A small multi-label image tagger, trained from scratch: norm layernorm, trained on pen-drawn characters of a made-up script with 800 signs.
Rows from block 3 of a small multi-label image tagger, named by matrix and row number. Rows with one number within an expert belong to one neuron, the router's apart. Each number is 128 + 32 x the weight over its row's rms, rounded and kept within 0 to 255. All counts start at 0. Numbers have three digits each.
After each expert's rows are labels from the 100 images, of 14848, where the router gives the expert most weight on average: "patch colour" is the nearest of a few named colours to the mean colour under the peak; "strongest on" is what is common among them. Only what is clearly more common there than usual is listed. The data: pen-drawn characters of a made-up script with 800 signs. In brackets: how many of the 100, against the usual share in percent.
# router: router (model.blocks.3.mlp.router.weight, 8x160, trained with AdamW), inputs 0-159
# gate: expert gate (model.blocks.3.mlp.gate, 8x32x160), inputs 0-159
# up: expert up (model.blocks.3.mlp.up, 8x32x160), inputs 0-159
# down: expert down (model.blocks.3.mlp.down, 8x160x32, transposed), outputs 0-159

# expert 1
router.1:103140087131168121130109069120094123126133132116170101132137161117094142157142131088148163115144062143154105161118137139169165170176141074101071136109086119110140098156117176172106102150149181126114178112123136167125113081198128095123170140171131151049147149094076141147100172204107056124159177171113139201155183066169140147084136127179125127106089137113136110132110218105122110111117135103150169163095107142179115126129078186085068129140108083100138117145134080099159121112124097
gate.0:105109138117104179098153107123111150166197142092123175145117104140128143092113134158142127143141099127195114117086099158116104117089092110123161121139123163157143156060138143122209172114170080047075113098106087126181143128124132093110107167123165156226105075112101172141204102125148117162109132070136095153142101087128116123182187122126105091116132130125125114089144134203172068052151130128108098163126105111090192135105194161112119133103101071117127134100174158141139156115136132
up.0:153104145105146157084113130161147165101097123180164162178184127136161122148113173110107136070102130141179171153073092176119162132146091140117151101133131126090174190159129138123162104092067114143090116139172154141180078111160185055102131171114160173151137074088098132098141145115181138105149141186106142141106168107157096094191139182140118151128175103155181155142111143167154148215076053149129158097148078141118170129087137095147090087109153138142127086096089140137140105127157152
down.0:100138132132150183159123146132132126114178095105110127188148127091119126099140198132102089116154145175116155152126134094118101123053111136071159113140113169204155106102097152178095189129149070096125132142144106196117193113180109077140057146125153144105087108175118107107119146166148071133206084131137202096111133134115106129179121149120090168103112154139167204150111104124106098130146091089118147188136164129115145122130125101146147152127170174154087098147118126094190194081139171
patch colour: grey (71 vs 17.2)
strongest on: thick pen (86 vs 31.3)

# expert 7
router.7:073101111145071133110117186149156124187150137137091123215164134120153207146078135131129100096092161142097095100125162119112140152083149128130081148116123125097118181126102120068166135155134097118140091103168187113135127110090062123159080087098163096145118134155184132126149098039165186129072093110168143148119164138147128150181201130084132129180135090163176132139147118128153144172197068134168130150137144129108087075160119108139172138130117154124118183110138120162145091141083166
gate.0:086122161125167113090135101131111156121160148056093165090152112143144097153112044118051156116135118126237134152134122151148102179108139122084138123099116093174064138170130179149150083172187050087115075122159155128135094103103142120161098112130167149132236147140125115123164128110109120099148108158098084135113128139113117174133104130099131134101122151185101140091120111118214179152104141083132152063115106086089162091077122117130146122158120147138120126133087112134190113123145160
up.0:132210176159131155151130143123198093138069088167127150188142173090126113105046158096119110183094140132117152097094105136128161130130129105188110146110117114120138145094096128076171089123127200124113110149115130116104184113057159128118143126124144120097124178163092129146093092127155137184080137146101110141163105196113079134154150177148128136112135119109129141121139155070104165014126160092133156160162152124138079140089098090135100174066142093145064127109143123075106139176122115
down.0:108086067120060057170108133105155094109137115131128135056100095098172208100142122144088159125090123101122066149134114137173141114126119106123106125100147136119147086135098198109126123130110106090158109137182184113101108121128139098100093102029097124129115097137127177121159158114128131111151181095131120231165133157120109205060112168139128168079108115197119119154152134144104122158126154110126139054103154099064125077132100150133096124185156098150111090133154115142103152114162133
patch colour: grey (84 vs 17.2)
strongest on: dark on light (90 vs 50.4); thin pen (89 vs 31.1); four strokes (72 vs 22.9)

# expert 5
router.5:131110149104159169102119079137123131099102112170157182128154165098103117114167112096150111110114082081149079135090169128156121161098175071114199154142156125101109152107103149117126161114093121152136069131140118122149093179088176159073164058183089109085157140084113162178127165156067119103102195178145109151102114118152154146059122134062159098075171100109084062106165138140130116119103167134089115144079161121174149158095077165098103159105105177125092093099126125151111146125132068
gate.0:078163116123144138129126094145101164060167116118138070111123172175125074107152141149182159097079126132105101163106144112104105114106119157134094158154024147108110119161089174132136151087135132151154123139125143139148128141159108051098147158135100138148147160104116092103136164160156102096144179210175104113074117123121117059168184144171094141137108103072136119147119158154145131102075187181148059100100081109099174125112080117161096109115156123158119092184159171190099161096088132
up.0:147185136110150124087117141096120164074082165138200105106104131155147106121089143094160177140155167118153130141098143115241108161113094128102119100136163179102116143113115111153132151125120130129163109130081116081095106103128149196117172107155173143156124112125173101166139140165122139103191123186078160180104130137106105114125108138095037154129141107037084135126123148118205122082126173143135096106086162079155158166124116140128111127199142079132142058175154120093128151158113087
down.0:049109130103152116143179140066096112156121146119102102139117105085036141139075156146069106110166114067099084109138139129167111110123131114093131078139030118113120169134064116137139161082109114102144135159118132150181145146173117092119099205087126126121126111151160158096149089102157154134132106125154110165117091150144108131156139090156106091086085123137183097090146086081151126105184122142222153115104078099160121161132191161159148148143134117126172140134156103118135216161151147
patch colour: white (75 vs 41.4)
strongest on: dark on light (100 vs 50.4); thick pen (74 vs 31.3); only straight strokes (46 vs 15); one stroke (44 vs 11.9)

# expert 4
router.4:121154115122178093176128118165165224152130107125103156020111175140129077125178122081171090114166118102112136090163133116094113162095098157130208132207105108120100115130091085125124114152184091067157157141105147098118098113148117143125107102119048165200141136104111089111147095175112076135131119118121078179111146128148131088164136093148122171139152116155111107134143121135129132079109136122129125130105189108146160147161136125185133128132149083156087041160126131108145190180125137
gate.0:109130115140144153211121159220145154081088088169109116101112164157151088138154118107139153201118107137125097098156109150163097116133137094093106150138109153120098130164176060191104123181160085099118151095129087109142131118133134128154180127082071161207090124186105104105128096165129081138123192094089095134133155170144124094148119151113060174128075160109139133133163191094152129075163161095118090143091166078107156157091107109159148143133155081083082130142156091113090123142139154
up.0:172141100106149137104134095130131151101157206131132141154039118114110084124075124145120104092145104110158087130145132087141094110150121148129183144134140159153153095125114192123193073144158117165142178103190153176152107116102113147102116143061157143086079152119165137168060109120162113117157146104141172207105094116092183130189152123118142069105136150125118052084085124145118094171112099130152143119189095142077140113129145107058148123166086100137131151093136154092207106168142137
down.0:192140127100176141132130178197124115131112134136079140100127181111170062155162141127120138148111133092094097179141119026172111124132095113123086132141056106129112106129097157094145115135139163097114143124121134150129139036148103132125168107074103167146064147114175114137101126095123164161111145094147154159116142114134087106103158067109191121117122196143163106095066135162106121181113117091154128093192119186129070163191134103145110091141112140109092158131204169083163101126114133
patch colour: black (92 vs 41.3)
strongest on: thin pen (81 vs 31.1); only straight strokes (50 vs 15); one stroke (48 vs 11.9)

# expert 0
router.0:202128159112207120115083086114131088126117123105156145165110158106097144065132171120080108130115134098133116135141149184114123109164123151111138115156110103167155135181159122170104113109077124162119145178072088130131153159134132145171137102122140164141117138113132179100119105110155165077137115090114191077121109124132157136167099115067150106153093187081119189136059121195134108148063167100100118066177169152101176117093177099132181111094081163135202071081163148121133096119166124
gate.0:098106146168117125130148138129099098087126113110154150135096178190138114136156127112164119159151121128126117191157109124114105097176100116126179110147103132138168109168129119092030089177094108128194138068037129193135123117152161118146118152119143066121113123112147139136094126079145156137140092194129138085123179121111125086079160144115095121150072098162141130156131169105107099120095174112100157161128175117059193147061075141136139118066057128154182163179092175138168136130127153
up.0:107127117136137135167125108087101145151122088107120131063161124083089119065107126107174144153152138165108137141118118137165143131106129108137019131136130146131110179060152104134159139099176130143061043175194080117132132168111182078119174092142093148168103155104149119115103176147154110158084147131154097131117136154102127123188091053173125151125151081147139117125137144142142090178155096117220086103140144151172064117171131168126134130213179119137107118098115120155081122119144128
down.0:161083216155135105131128085055116144098138091144179122094108132097138116138103106141170130116153130086164075132062144108112154146139041131162169126141121213140124075112068139157122167093158143145103163119125129084138201161131131083166113118124128104160075102120197117112109232180121135092099122136129074107127158152125150109144145131130073184139188139131139150112096127100101159116095165085116164166135194124184159146101182129158119102129157105139129116143114104163180123109118132
patch colour: grey (64 vs 17.2)
strongest on: dark on light (92 vs 50.4); thick pen (78 vs 31.3)

# expert 3
router.3:090149161158081087108140085134116109186156090117174088085155151189144157086090135154153107123067128183130197101173101105128115106137151140146171165151178154169104172153148089147114127170107114161120083211142127217084082145107175140081143111130141149175142170172112187111120140070148136122179149121103144133115153107146099102128088106137111139088136095138123105094193091089146149071130130165109068136129131097157106127106180179159099119084129080110140072122149113167175138132102122
gate.0:171150126172112141085140105142121081127158133108163103121201098113129161139143105116142109102149159100080151135180092113172153104115115186177166136151138180134074169092159128162160120121150069106176216120173093035134061108110079138143172100205087117096150118110131117081050161109102135128124127124097130127115120129127169140110130114140109154110151144114122120083129190141121150127129148094124179089093174185140133106160106154132118069116193143082121124149107143226142130105118093
up.0:118167117077167084140139128127109103100120093164144129146064123150156060088177150106138139142174130132132117129038138125067081148126129122122107145126104124151181133128093136091121130137100160120101015108077146170140134148135134098162126109070127182167078191097103114115176187175129146172122153137142103087136186131127138051147092094088164166155117151146181096140120105093127150138071155162118115185159130075104121107140150091106121146164087072180176149116177134084138123119141111
down.0:157164134128059126120142049126174177093126160117075133122106164132153130153133130126073136153148123142122075137107098090128076126133164176124159128122135040146098144134130081159056132102168114100139102059096155094170116133067111141096124151133158057149119187129155154084134140146165166117188117150181163145114125107139101084190125103102099085160161102115162157165103151185119211119133105133135054149148110089184138090097127123134144207113138131134155121082155096121122112162109098
patch colour: white (97 vs 41.4)
strongest on: dark on light (100 vs 50.4); one stroke (96 vs 11.9); only straight strokes (96 vs 15); thin pen (60 vs 31.1)